A small image classifier, trained from scratch: widths [96, 144, 208].
Rows from block 2, named by matrix and row number. Rows with one number belong to one channel. Each number is 200 + 40 x the weight over its row's rms, rounded and kept within 0 to 999. All counts start at 0. After the name is the row's rms in percent of the matrix's.
# convs0: first 3x3 conv (model.blocks.2.convs.0.weight, 96x96x3x3), inputs 30-35, a 3x3 kernel for each
# convs1: second 3x3 conv (model.blocks.2.convs.1.weight, 96x96x3x3, transposed), outputs 30-35, a 3x3 kernel for each
convs0.20,100,153,212,241,171,120,246,206,207,213,146,201,142,225,284,103,159,243,109,151,219,168,172,169,164,200,176,177,194,247,221,210,254,227,199,217,203,201,194,197,189,188,212,213,206,202,199,192,186,205,196,192,203,199,196
convs1.20,089,164,158,229,144,221,156,208,165,146,272,272,183,223,155,165,244,184,235,257,217,209,205,180,158,119,154,126,202,200,204,170,194,219,187,154,181,169,200,252,218,165,230,246,149,214,214,202,226,197,145,178,233,187,198
convs0.21,103,173,235,191,177,138,193,192,178,198,195,147,156,128,179,131,140,231,180,220,217,193,185,169,154,241,194,200,240,251,274,175,133,209,212,190,188,279,258,188,235,246,171,178,182,172,206,204,210,200,197,205,200,196,208
convs1.21,088,160,152,275,182,202,229,257,159,199,177,181,227,166,236,307,250,261,265,243,257,213,158,263,260,138,165,152,172,157,223,214,283,204,168,143,146,227,184,130,159,248,215,122,124,168,253,180,219,269,247,211,269,225,205
convs0.22,096,155,198,180,199,189,168,154,113,172,207,208,233,208,161,185,230,129,217,196,112,118,131,99,153,143,180,174,179,247,203,176,195,179,253,267,257,202,178,182,234,273,224,196,188,167,216,201,206,207,196,203,211,201,203
convs1.22,110,207,252,195,278,239,136,225,163,192,289,185,202,172,153,200,179,230,210,199,220,196,206,150,198,186,137,209,284,165,152,128,187,214,200,177,169,220,197,173,178,209,203,186,137,205,160,173,157,160,143,199,187,158,185
convs0.23,103,194,169,257,140,201,426,181,202,300,226,230,224,213,211,202,179,183,220,183,160,246,208,218,211,208,199,205,191,160,257,94,188,166,225,239,192,131,157,176,125,188,246,174,244,275,202,195,201,195,193,200,200,201,202
convs1.23,096,133,192,151,130,150,169,201,205,214,220,246,209,213,243,203,245,271,209,264,273,273,179,155,163,222,191,152,229,190,234,204,198,257,235,233,221,165,166,176,182,163,116,188,164,132,143,232,203,236,232,168,197,136,127
convs0.24,096,215,202,239,244,134,137,119,116,153,222,197,168,274,156,201,194,157,205,210,162,175,218,175,199,207,157,198,214,235,223,210,238,158,229,281,228,218,182,171,149,219,209,219,291,272,220,215,215,200,196,197,196,192,196
convs1.24,104,178,182,185,225,223,171,203,198,163,267,252,203,205,233,166,170,140,166,168,175,200,204,213,208,210,220,107,154,169,165,181,221,214,230,219,204,222,193,186,229,218,174,214,234,176,190,192,169,185,213,194,130,132,126
convs0.25,108,227,252,171,200,171,110,190,115,166,167,272,105,255,131,178,200,183,162,139,129,155,198,182,178,186,169,150,236,143,209,141,162,218,146,145,175,234,257,235,260,220,213,236,173,192,209,194,204,198,199,211,198,202,214
convs1.25,077,237,208,200,266,218,203,231,196,183,229,171,175,213,180,176,235,252,255,237,235,200,217,204,175,194,214,203,289,223,250,205,227,260,155,214,206,226,287,235,190,233,206,193,194,183,268,204,192,241,195,153,198,145,160
convs0.26,098,212,171,155,296,238,134,224,225,108,211,109,189,330,54,170,322,108,157,187,250,254,167,207,197,191,196,210,247,168,202,148,224,254,229,243,209,205,224,242,195,207,233,191,189,211,195,202,205,201,201,201,205,199,196
convs1.26,095,197,198,256,223,214,201,232,192,225,214,215,223,190,185,260,185,228,164,229,234,228,222,158,184,186,134,191,247,137,145,199,187,188,159,256,213,242,157,232,258,157,252,303,137,246,183,172,224,179,150,185,212,214,194
convs0.27,102,160,266,175,206,229,159,199,180,175,194,182,224,138,342,179,249,309,190,190,169,271,219,233,230,246,217,188,198,192,169,209,213,217,271,149,173,190,238,204,195,170,175,161,161,187,200,207,201,200,201,196,205,204,205
convs1.27,085,190,176,194,172,117,234,170,205,243,207,129,70,184,78,195,173,162,192,188,123,184,198,196,295,129,185,183,233,191,153,92,124,134,165,139,172,209,200,219,189,202,207,249,235,191,178,166,209,126,161,204,145,144,172
convs0.28,099,195,154,283,181,191,276,185,199,245,175,244,226,181,195,156,200,209,191,223,148,221,241,136,274,226,198,187,160,191,206,240,210,201,253,235,247,193,188,141,206,164,156,233,211,175,196,202,226,200,202,224,203,201,219
convs1.28,113,197,171,207,175,172,233,153,228,181,227,195,200,203,162,199,188,211,231,170,219,235,167,184,163,148,159,213,156,202,187,156,205,207,188,209,208,223,151,200,182,185,158,143,222,208,246,202,197,263,191,162,262,179,186
convs0.29,096,211,178,186,187,205,154,199,145,263,293,185,191,215,201,204,178,205,130,180,193,183,211,199,145,207,219,204,230,191,224,209,253,247,170,219,266,176,213,194,196,209,185,178,250,177,198,205,213,197,195,208,206,199,207
convs1.29,116,169,145,213,164,141,176,151,182,183,161,184,164,189,178,207,241,238,203,214,230,230,147,228,205,157,168,210,206,193,176,192,104,174,168,185,238,231,265,235,230,175,285,249,190,254,210,196,175,215,218,192,248,213,278
convs0.30,097,202,204,220,241,241,254,192,242,189,243,250,260,118,93,247,132,216,235,188,195,190,225,216,202,188,161,183,188,211,227,202,193,245,135,163,127,223,272,234,230,258,197,192,168,201,203,203,210,203,202,206,201,202,211
convs1.30,107,233,220,280,241,199,141,226,165,200,163,124,124,53,109,212,227,254,194,237,179,201,120,150,230,120,210,213,150,165,205,182,225,232,204,138,139,225,198,248,166,123,150,129,117,160,195,195,196,181,167,192,191,203,234
convs0.31,104,182,214,230,178,254,201,309,252,170,222,201,166,196,149,251,180,173,174,155,201,196,151,253,225,190,227,198,189,139,240,231,218,150,147,238,175,148,172,206,159,201,234,167,204,252,193,195,193,194,195,194,205,207,205
convs1.31,088,182,147,131,196,195,153,158,181,193,270,220,243,207,163,166,156,181,254,148,218,206,213,200,173,217,182,154,199,173,144,248,188,166,241,168,192,162,153,180,187,226,147,234,234,153,200,98,80,147,109,133,155,171,142
convs0.32,106,177,308,256,129,244,178,205,214,181,170,211,162,216,182,147,182,293,289,146,77,232,144,166,267,175,214,229,284,204,179,251,196,122,239,215,165,163,183,205,186,195,208,193,190,189,204,198,192,218,221,208,227,226,211
convs1.32,091,227,262,247,227,186,186,199,176,183,218,175,210,241,196,178,210,205,154,160,230,272,273,202,158,224,82,108,227,231,206,134,164,162,140,185,152,170,115,186,175,134,142,216,162,182,140,147,123,157,142,132,163,156,163
convs0.33,096,166,145,155,222,235,259,196,221,243,287,196,217,134,147,259,113,125,237,169,206,183,232,254,259,212,195,210,248,239,261,169,159,215,228,173,168,231,222,217,144,176,163,192,161,178,205,203,205,196,198,202,193,199,201
convs1.33,121,190,150,108,159,195,129,203,181,192,135,274,205,209,193,143,188,169,203,187,211,250,135,171,217,239,217,233,180,202,191,232,224,168,203,184,162,209,175,173,267,233,214,228,235,225,220,235,203,231,230,246,212,230,258
convs0.34,101,184,217,189,196,220,179,263,219,223,157,176,162,228,189,157,196,262,331,163,196,190,219,190,217,265,183,206,221,294,256,150,151,149,194,218,198,163,195,191,205,220,199,208,206,183,201,198,188,208,204,203,201,201,199
convs1.34,095,129,189,161,211,212,174,224,200,212,173,218,146,223,107,118,123,140,156,187,186,228,193,164,214,175,162,150,441,303,167,215,203,157,160,155,169,225,181,172,217,203,169,192,174,220,214,173,139,177,203,182,213,171,196
convs0.35,103,246,286,275,218,204,85,159,125,197,233,249,52,262,45,185,94,203,233,183,190,225,173,160,196,146,176,217,174,172,204,243,226,187,198,179,218,198,177,180,184,195,199,194,206,217,205,196,200,202,194,198,211,200,202
convs1.35,095,185,232,190,240,231,154,243,200,197,214,181,175,180,102,252,214,262,218,151,183,198,229,202,197,241,225,227,243,148,158,212,160,167,201,177,142,240,292,245,181,184,139,131,110,287,170,206,160,160,151,137,170,139,209
convs0.36,103,184,143,140,190,150,203,200,251,140,185,245,156,185,178,183,166,155,152,249,227,223,204,128,223,229,165,263,206,161,177,164,170,117,140,228,173,177,180,201,201,178,195,213,175,214,217,215,225,211,211,223,196,193,200
convs1.36,092,192,258,224,186,164,162,187,168,246,234,311,123,180,188,147,180,193,207,181,146,121,209,214,184,158,199,152,165,199,154,230,198,191,209,228,197,228,230,225,197,232,217,223,191,215,187,185,188,134,179,170,149,213,244
convs0.37,100,191,170,182,152,161,217,161,131,159,206,136,241,160,158,266,132,216,250,225,197,154,231,217,162,208,228,201,189,236,190,240,225,173,195,200,236,166,186,221,170,164,206,140,125,193,210,203,196,203,195,186,201,201,196
convs1.37,092,204,233,254,186,224,139,167,192,195,153,271,157,200,255,151,249,225,209,210,215,253,113,150,253,133,155,228,113,130,161,195,158,134,251,224,210,155,193,192,195,188,207,171,201,173,176,265,204,222,263,198,194,220,214
convs0.38,099,194,231,181,196,176,237,211,183,243,264,172,186,211,201,160,156,106,227,186,199,168,181,189,154,191,180,163,221,253,211,176,180,212,174,178,200,165,208,200,127,212,208,193,244,220,207,212,212,205,205,203,201,199,200
convs1.38,133,176,328,146,235,174,203,196,136,228,268,136,86,186,89,201,186,220,267,209,147,216,226,212,272,204,266,324,201,186,216,204,255,234,218,186,167,138,156,189,183,254,308,234,310,268,194,267,201,176,280,182,231,207,199
convs0.39,095,198,175,248,202,211,234,208,194,200,228,202,201,183,75,177,202,221,227,149,170,260,131,145,234,225,190,241,210,145,150,228,191,163,269,320,245,217,192,145,189,166,106,247,235,156,215,201,206,206,193,199,204,194,199
convs1.39,117,168,219,166,190,234,115,180,157,182,205,197,128,142,138,200,181,235,259,199,193,225,178,167,150,220,158,144,158,146,112,172,165,182,179,225,236,142,132,163,203,228,214,192,194,178,153,210,150,180,226,192,212,228,175
convs0.40,101,180,182,160,175,172,228,173,204,232,247,240,232,228,234,146,168,208,122,190,168,145,183,182,150,193,193,212,298,176,134,335,235,159,255,212,220,284,235,232,301,267,234,266,210,222,177,197,206,176,199,212,180,201,217
convs1.40,106,211,203,240,227,227,204,311,237,181,202,206,208,191,190,173,202,199,162,234,186,172,140,142,153,174,156,176,154,183,196,141,237,248,202,275,206,216,149,164,252,221,100,186,205,170,127,191,149,169,204,170,192,200,163
convs0.41,104,241,222,97,246,229,223,177,199,272,161,113,123,121,197,180,95,179,186,256,285,243,152,98,158,244,255,264,168,199,253,170,228,123,198,237,232,224,206,240,242,243,241,237,257,227,205,193,201,208,194,208,219,205,221
convs1.41,086,163,186,212,192,273,169,230,206,182,165,206,269,233,223,266,248,255,250,99,155,149,239,276,266,160,180,181,237,212,167,233,229,261,160,195,201,200,196,189,211,177,163,204,175,188,201,204,204,275,247,215,220,215,179
convs0.42,098,227,185,204,139,118,152,204,238,229,187,224,250,277,234,178,214,194,216,171,195,187,163,143,140,178,176,184,207,208,227,195,173,148,186,225,245,233,242,220,117,164,177,212,240,201,209,201,202,207,203,204,210,206,207
convs1.42,107,132,231,165,208,202,155,192,196,220,242,213,180,214,167,192,191,219,200,192,206,222,200,266,268,182,196,216,204,164,192,208,177,181,152,189,199,218,204,154,210,184,209,124,135,188,212,184,207,228,209,241,189,217,170
convs0.43,098,218,164,190,236,161,216,165,271,302,217,143,193,187,130,178,143,278,324,207,164,199,254,156,212,257,233,243,193,136,200,198,221,222,180,217,121,178,152,140,223,226,211,168,219,182,207,196,214,203,187,208,204,192,213
convs1.43,104,143,244,167,159,249,169,183,157,177,159,233,153,253,136,150,176,235,235,269,289,262,233,207,222,250,154,187,209,184,129,193,179,186,193,170,220,215,234,234,246,217,169,167,218,191,276,277,243,248,249,205,216,249,219
convs0.44,103,260,211,192,208,187,150,136,164,152,258,212,223,227,184,202,232,215,176,178,173,254,200,223,236,191,204,156,212,225,291,206,194,138,224,223,140,219,210,198,168,224,171,213,213,209,201,205,208,195,204,204,191,201,206
convs1.44,094,150,242,248,230,246,198,270,193,180,162,199,251,220,204,145,218,184,172,198,216,213,204,228,220,300,240,166,218,183,223,183,234,227,185,241,190,190,165,282,204,147,212,175,225,193,246,182,193,258,144,220,201,181,233
convs0.45,095,249,188,152,178,154,204,176,191,159,155,258,74,151,337,77,315,61,199,183,238,182,217,227,205,249,243,216,198,216,211,268,154,160,232,203,231,237,204,160,214,202,201,175,247,167,207,192,194,204,186,191,203,191,201
convs1.45,111,227,133,167,193,191,234,157,270,182,213,145,250,84,266,312,193,200,109,190,165,187,168,150,156,169,148,211,212,155,165,190,201,180,163,195,166,183,168,208,181,155,228,176,225,233,179,155,126,149,161,185,209,187,148
convs0.46,096,205,170,169,248,207,255,186,190,189,298,241,192,216,75,157,192,180,102,153,171,206,211,251,233,223,226,187,174,140,115,212,101,120,245,248,229,211,214,183,229,254,208,186,199,182,213,202,215,217,201,209,213,197,203
convs1.46,117,178,174,197,181,252,191,223,247,178,288,255,158,277,195,141,208,164,190,188,209,227,229,215,219,171,214,207,246,245,156,164,115,144,165,179,240,173,155,170,140,177,138,191,197,179,176,129,109,201,195,137,256,232,201
convs0.47,097,151,198,197,222,221,190,187,124,133,192,190,180,162,129,161,295,292,262,201,148,161,217,161,174,254,256,208,214,195,198,264,223,232,208,189,167,204,196,198,207,210,210,190,240,273,201,198,193,203,202,199,200,202,200
convs1.47,094,207,201,247,157,229,239,272,227,201,132,123,135,287,170,135,157,135,178,213,174,155,141,224,224,156,211,220,280,319,298,195,148,155,182,177,173,221,205,237,187,174,185,182,189,191,176,170,218,214,190,204,198,164,161
convs0.48,097,261,287,243,172,148,292,197,191,189,196,201,219,193,159,255,259,160,115,185,207,236,207,173,190,187,163,181,213,188,175,186,114,152,201,215,165,237,261,248,248,212,212,173,167,187,197,197,206,204,200,207,219,212,214
convs1.48,109,216,227,248,170,242,228,189,171,101,235,188,197,116,215,216,209,191,206,197,224,192,206,215,196,176,185,155,117,149,185,217,216,269,239,236,155,274,246,208,226,246,227,174,209,188,230,217,208,234,223,190,215,224,193
convs0.49,098,148,237,206,185,200,215,201,235,257,169,171,198,181,176,217,134,212,183,197,266,198,218,182,168,145,192,172,56,124,278,127,157,407,144,76,124,181,160,157,169,186,221,161,177,237,198,191,192,193,188,193,202,202,204
convs1.49,116,147,131,208,170,157,250,186,202,297,181,153,214,183,260,251,183,225,157,186,162,172,161,186,123,204,212,257,183,184,188,107,194,216,180,177,175,201,225,190,159,173,163,159,182,149,197,192,190,229,244,174,198,236,148
convs0.50,098,125,145,161,99,87,126,104,122,172,196,190,152,225,162,163,161,156,209,211,208,168,233,215,218,170,177,217,225,153,101,206,200,187,283,195,214,213,234,224,262,261,171,220,218,157,180,173,176,192,188,182,190,190,186
convs1.50,097,243,177,223,156,136,191,183,174,225,259,206,191,220,181,201,222,193,165,231,219,212,214,168,176,195,156,137,188,136,141,192,158,165,164,193,236,153,237,293,145,209,293,212,147,211,238,215,185,215,230,240,231,222,216
convs0.51,095,223,221,250,255,179,265,242,178,173,215,198,133,214,164,150,210,162,286,155,237,281,178,203,203,167,236,254,229,211,176,239,198,194,200,200,178,181,180,157,159,161,152,180,182,186,216,205,216,212,199,207,218,205,211
convs1.51,094,133,219,160,118,196,164,164,179,172,221,190,183,261,203,248,305,295,214,171,201,196,226,273,236,207,218,158,259,217,177,166,163,190,167,171,161,152,200,191,111,189,198,145,203,237,154,163,162,178,182,163,227,235,174
convs0.52,103,248,168,275,302,102,262,204,151,192,140,201,196,231,164,133,146,206,216,167,230,173,225,240,223,183,168,218,219,204,165,231,176,209,288,185,157,199,175,170,156,187,181,175,149,180,200,203,196,195,200,197,199,209,211
convs1.52,091,206,206,225,186,170,211,157,159,190,190,176,197,258,257,277,278,224,169,178,212,194,231,196,188,247,197,144,252,167,185,201,221,229,236,230,267,221,210,188,210,179,166,220,186,118,144,158,200,159,196,162,189,201,167
convs0.53,095,244,199,148,184,130,193,256,233,211,198,214,175,232,213,228,238,240,176,185,164,148,169,140,169,169,185,216,152,187,209,239,237,214,211,217,218,243,268,248,239,191,198,193,217,202,203,198,205,203,199,204,204,201,201
convs1.53,109,215,173,143,267,210,244,224,208,218,133,163,214,243,209,190,202,158,183,221,245,233,195,245,192,178,193,203,190,193,217,256,235,222,172,159,238,205,178,205,209,158,217,166,199,259,229,218,199,192,201,250,243,227,216
convs0.54,097,213,161,125,259,253,204,231,330,210,230,246,250,213,95,118,184,290,111,155,177,179,173,209,199,233,217,203,105,238,181,173,218,241,211,138,202,226,168,201,223,183,191,214,231,230,206,198,211,206,198,207,218,209,210
convs1.54,100,204,166,222,176,197,223,169,191,265,198,214,279,147,231,163,86,163,204,185,171,127,206,207,180,162,183,154,210,214,242,156,193,168,224,229,214,239,164,190,241,246,215,185,243,222,253,238,234,239,252,194,259,222,166
convs0.55,103,206,170,185,223,168,202,221,215,256,172,204,167,227,279,223,183,214,182,177,166,148,114,158,199,110,154,156,183,144,108,242,319,255,139,131,112,278,282,217,190,189,169,209,215,179,207,199,205,207,201,202,205,198,199
convs1.55,081,210,211,232,176,192,233,188,213,216,110,200,204,219,230,169,163,110,170,204,254,258,186,123,134,252,156,106,225,216,221,138,110,106,155,153,143,189,145,183,208,137,109,154,200,184,200,215,215,223,197,219,205,195,211
convs0.56,096,214,191,208,226,228,144,192,193,165,189,243,162,219,161,185,159,73,195,112,174,150,184,209,185,212,157,191,200,214,229,179,226,163,141,228,164,224,232,265,201,283,316,190,217,279,197,198,200,193,194,199,194,197,202
convs1.56,095,208,139,177,183,154,223,202,147,230,205,229,199,212,227,217,245,171,163,180,217,182,184,192,212,163,128,153,235,192,223,165,190,273,136,220,239,128,219,259,132,179,206,110,234,217,220,168,208,207,159,211,228,235,231
convs0.57,100,189,165,244,221,194,275,233,184,185,211,75,177,236,362,321,266,96,107,189,200,187,178,180,148,190,201,211,213,216,213,260,268,185,186,168,187,186,220,212,200,210,251,200,222,233,206,201,210,203,201,203,211,205,210
convs1.57,106,253,189,195,203,214,213,198,271,238,161,170,233,246,171,102,308,164,161,208,197,162,204,199,170,162,145,172,268,301,316,212,307,268,210,173,144,275,251,198,253,206,175,225,218,202,215,238,213,224,244,259,204,194,179
convs0.58,105,201,230,281,195,232,280,209,183,204,235,164,229,192,109,319,241,162,213,187,172,228,215,172,219,226,241,191,203,293,176,150,263,177,178,170,170,195,211,190,209,204,194,155,164,192,210,203,198,207,196,195,210,201,201
convs1.58,093,195,227,129,232,216,84,189,127,138,168,226,235,158,261,222,161,205,265,203,169,230,184,142,240,184,77,121,177,215,217,184,216,226,254,223,213,281,163,170,287,175,157,196,169,164,200,175,140,215,189,121,236,159,103
convs0.59,097,191,183,157,182,242,218,175,277,209,209,174,217,175,189,137,165,183,184,158,199,183,211,199,144,199,169,152,142,249,205,136,165,301,202,210,185,157,213,236,107,212,269,165,181,242,185,193,186,195,198,190,202,203,194
convs1.59,102,85,170,191,116,233,293,189,195,178,207,223,257,207,218,213,240,201,212,202,199,210,168,170,203,173,151,182,226,192,198,202,220,270,194,186,282,156,244,198,151,264,216,142,170,157,240,224,242,202,243,253,222,233,210
convs0.60,100,203,171,178,181,201,177,221,240,233,194,286,237,236,138,168,242,222,233,163,260,213,185,172,206,173,232,237,234,230,252,215,124,127,196,240,229,175,190,230,165,231,213,161,187,204,216,212,207,210,207,204,206,205,200
convs1.60,100,173,178,143,195,166,187,176,202,210,226,179,196,212,232,216,180,163,178,213,218,186,190,184,160,152,125,188,99,158,181,177,174,213,148,159,177,187,140,190,262,212,159,221,194,183,208,214,187,229,187,229,256,221,236
convs0.61,098,202,193,196,212,207,238,197,221,226,215,172,76,181,298,301,116,83,143,201,210,211,194,196,174,207,175,207,144,195,205,201,242,199,197,160,200,208,234,224,216,217,196,181,195,234,204,199,205,197,191,199,212,204,208
convs1.61,101,242,163,219,169,191,160,177,198,177,88,157,187,182,122,169,143,137,221,226,226,188,239,192,234,148,185,220,287,279,231,388,257,150,154,169,181,233,250,256,205,216,152,200,187,149,215,188,201,187,212,210,193,199,203
convs0.62,098,187,177,197,224,182,219,252,172,194,268,231,260,182,178,170,231,210,216,164,200,197,187,143,138,179,132,149,200,188,193,192,197,256,229,205,216,206,226,227,215,241,207,199,182,205,192,187,193,201,196,201,195,195,199
convs1.62,101,196,178,144,213,183,210,196,205,206,233,202,238,219,274,222,178,192,155,261,204,180,173,118,104,143,134,191,207,222,255,182,172,155,137,138,174,201,153,152,148,166,140,122,120,136,158,158,189,183,185,208,267,263,313
convs0.63,098,149,220,228,162,158,213,179,147,221,222,177,231,232,214,162,170,193,206,139,241,228,126,179,214,139,166,206,170,172,195,191,194,171,223,246,237,210,227,187,220,216,153,208,202,154,207,201,199,204,202,203,200,197,200
convs1.63,124,180,164,223,155,149,224,165,187,235,226,215,182,197,213,190,197,198,183,213,211,197,189,224,209,238,282,215,229,265,274,154,226,246,189,231,218,208,166,233,293,245,213,282,259,229,196,265,242,174,239,260,164,211,238
convs0.64,107,216,203,227,244,334,212,209,140,209,196,240,241,238,215,316,218,212,263,182,148,220,166,152,221,217,210,189,238,157,218,243,214,253,117,227,206,273,214,217,240,206,206,211,171,164,200,193,220,205,200,221,247,241,251
convs1.64,083,164,222,171,217,229,187,236,169,193,230,197,154,132,141,208,124,179,198,203,218,236,193,194,222,203,246,261,278,191,197,196,175,202,267,212,183,185,170,122,250,187,140,234,192,167,167,172,142,213,228,191,179,160,136
convs0.65,102,167,186,167,147,104,274,182,177,254,210,108,131,158,165,307,177,164,272,250,249,180,217,196,182,191,225,273,229,193,221,260,204,253,124,201,260,221,249,194,186,216,168,201,192,169,205,199,201,210,210,218,208,213,229
convs1.65,087,184,245,206,175,216,152,156,161,129,106,230,150,110,84,116,167,147,220,253,238,204,222,249,225,204,228,213,223,173,158,224,228,125,222,250,190,219,221,168,198,235,180,187,207,240,189,195,180,216,187,172,250,194,154
convs0.66,098,194,201,159,200,197,100,236,238,185,190,206,189,214,216,262,204,173,161,181,131,183,220,196,219,179,192,239,215,274,233,158,274,261,243,164,240,194,203,192,218,209,227,199,229,200,205,204,207,198,196,200,202,201,204
convs1.66,111,223,126,205,271,171,170,245,202,210,255,193,187,185,173,206,236,193,237,188,193,198,169,195,162,153,202,189,186,181,189,157,172,185,164,168,151,148,161,213,180,117,208,235,309,195,212,176,192,140,178,173,147,190,227
convs0.67,100,221,301,275,233,192,193,205,199,212,171,133,147,163,153,215,164,191,252,194,145,211,199,234,301,225,248,161,149,224,199,192,244,279,178,196,206,185,216,194,239,280,196,204,228,267,204,198,220,214,211,224,219,215,232
convs1.67,093,176,113,141,162,137,277,113,240,295,187,253,201,177,173,163,245,195,262,231,154,175,209,216,190,165,222,211,258,301,284,198,230,279,220,241,232,174,210,250,183,227,230,211,167,199,186,173,131,190,224,162,187,235,226
convs0.68,098,146,118,142,228,257,120,251,228,222,230,209,167,152,221,179,181,156,159,214,192,219,231,251,213,168,154,198,154,190,181,190,252,211,217,243,274,238,216,154,217,215,163,218,210,179,200,204,216,206,208,216,221,216,224
convs1.68,100,221,191,314,165,256,258,170,255,177,247,222,254,305,298,285,237,180,138,188,207,229,228,308,299,268,269,270,190,173,221,199,201,193,194,140,144,153,178,196,225,264,211,211,264,217,138,199,240,175,220,241,199,246,237
convs0.69,105,133,171,239,170,178,193,228,235,211,135,176,200,256,183,196,215,177,262,198,207,241,169,166,168,125,133,134,129,196,111,205,146,188,198,226,302,194,192,192,182,216,204,213,196,143,203,199,204,196,196,200,191,197,202
convs1.69,084,133,194,149,188,261,201,228,226,248,164,193,185,208,195,185,210,210,192,178,222,217,142,138,160,181,189,210,125,136,131,186,188,133,207,210,232,214,199,233,241,176,236,195,127,170,205,193,181,296,235,213,232,185,156
convs0.70,098,178,221,176,210,242,236,207,249,280,271,185,212,206,120,185,153,86,226,241,261,266,221,191,173,184,201,213,138,199,197,220,223,264,200,204,207,220,200,164,228,227,210,186,178,246,208,201,229,196,188,215,199,194,216
convs1.70,087,172,234,215,218,220,205,259,134,127,198,139,230,147,101,181,169,178,236,215,264,256,274,271,259,273,277,215,130,138,143,181,232,239,229,261,219,245,208,250,236,213,234,205,217,163,250,254,257,206,198,193,208,186,123
convs0.71,092,204,144,190,185,200,189,175,177,188,215,273,253,245,156,225,174,133,178,226,214,263,222,215,241,181,179,191,173,173,191,196,204,179,185,199,200,201,219,219,228,277,238,203,218,211,195,191,192,207,205,202,204,201,199
convs1.71,105,230,182,217,160,122,163,200,209,254,182,130,184,169,188,216,184,175,183,208,163,193,204,133,151,183,166,172,187,245,238,182,192,206,178,182,146,166,200,203,66,63,182,184,119,138,222,211,228,183,186,228,194,264,255
convs0.72,096,158,148,188,263,213,173,212,262,191,191,205,162,187,195,187,152,254,230,218,146,195,270,219,204,168,164,188,107,95,163,137,281,74,201,330,238,188,219,226,157,154,167,167,136,117,204,195,199,197,190,194,194,193,194
convs1.72,119,154,53,214,95,118,325,158,221,267,180,168,190,191,177,198,196,225,233,165,152,132,176,266,262,180,359,327,141,183,203,187,170,183,199,187,207,237,192,185,248,249,140,197,228,184,188,247,249,209,263,253,144,132,125
convs0.73,097,85,162,121,190,228,156,215,201,170,203,236,195,236,165,188,195,196,222,173,184,150,121,295,241,177,154,147,223,185,159,172,119,263,159,176,201,171,192,225,184,200,214,191,159,175,207,208,208,200,198,199,196,195,199
convs1.73,123,133,376,253,305,280,187,228,166,184,216,168,172,181,207,220,181,226,205,112,169,186,306,336,275,209,197,149,217,231,202,210,213,158,200,200,204,239,202,179,210,224,182,216,193,236,215,296,193,233,250,145,219,164,171
convs0.74,100,114,174,170,196,282,218,289,244,179,240,173,180,194,206,183,184,165,180,268,216,230,156,93,170,108,122,200,117,166,189,234,271,217,238,199,180,236,232,213,251,190,171,213,208,204,203,202,195,196,200,194,196,193,190
convs1.74,093,383,201,92,295,161,222,163,205,233,156,177,236,230,237,197,215,213,221,238,174,183,239,134,204,124,116,152,238,341,268,190,210,197,181,164,228,178,164,165,171,154,215,133,130,193,150,182,169,188,169,156,229,241,243
convs0.75,101,197,178,211,257,236,193,210,143,187,157,202,184,289,286,158,335,118,191,130,160,161,240,293,205,157,197,246,179,130,134,199,161,146,199,170,126,185,206,189,158,216,197,162,205,180,199,194,202,206,198,201,214,212,209
convs1.75,094,210,252,222,170,225,194,150,174,192,244,205,157,236,144,130,163,191,193,183,198,215,205,250,297,190,232,329,303,276,171,198,219,221,192,250,227,229,187,178,201,149,148,240,191,210,216,256,261,243,199,226,223,183,181
convs0.76,096,315,286,238,225,217,233,192,163,184,160,222,188,171,200,205,186,250,252,184,169,178,199,181,239,218,213,224,192,201,249,125,178,224,203,253,232,248,216,244,234,242,207,227,285,238,221,209,217,213,203,216,197,186,200
convs1.76,107,82,120,213,144,253,230,189,177,135,157,183,174,144,156,236,214,222,238,178,232,201,208,220,226,186,202,197,219,195,187,200,226,239,195,251,201,166,188,214,180,187,195,197,147,156,229,185,190,248,213,214,241,255,266
convs0.77,096,166,133,170,203,217,178,229,239,189,168,163,214,166,136,198,222,168,180,175,143,170,187,172,186,212,199,176,235,188,160,322,293,106,274,270,163,169,189,214,186,203,192,152,181,203,197,191,193,197,192,196,204,197,197
convs1.77,130,260,188,221,226,224,244,185,240,241,223,255,173,234,227,205,207,213,210,232,218,181,169,232,300,184,177,219,207,108,174,201,147,147,226,236,181,203,199,183,156,214,238,146,135,214,189,268,234,208,225,244,200,204,262
convs0.78,101,219,220,201,233,172,165,167,151,226,264,297,248,155,119,189,182,241,228,168,166,183,175,181,193,189,174,222,260,264,293,143,105,144,216,298,228,171,171,191,223,228,195,230,239,237,203,205,206,203,202,203,200,198,200
convs1.78,097,195,173,167,185,216,191,206,192,226,193,156,195,208,122,142,176,161,202,191,200,199,240,210,223,229,183,215,318,312,290,287,177,112,96,94,102,217,183,183,226,187,220,171,162,202,235,207,203,206,217,172,186,206,149
convs0.79,098,165,172,194,159,184,209,190,246,182,188,185,191,239,123,283,218,152,353,225,174,212,218,229,216,231,247,236,227,220,269,207,241,205,140,214,198,178,240,210,154,252,230,179,218,167,208,199,200,208,200,198,223,209,205
convs1.79,108,156,140,235,150,193,277,199,199,249,140,198,265,177,216,242,172,176,129,192,168,203,206,211,197,210,197,208,169,139,170,185,180,168,199,246,164,222,229,176,155,262,238,165,193,208,201,170,153,198,226,172,203,212,177
convs0.80,097,177,154,134,93,104,184,183,162,196,178,174,149,212,214,251,121,187,148,247,146,178,233,179,191,220,181,174,143,175,205,177,116,179,240,270,176,204,228,210,203,234,227,154,192,167,203,201,198,201,199,194,207,200,194
convs1.80,103,195,162,242,209,202,228,237,241,219,170,183,236,206,215,208,212,217,229,232,261,245,229,172,204,242,192,143,260,157,225,244,256,171,255,208,197,271,240,200,200,223,233,223,163,147,162,174,197,170,153,181,190,168,190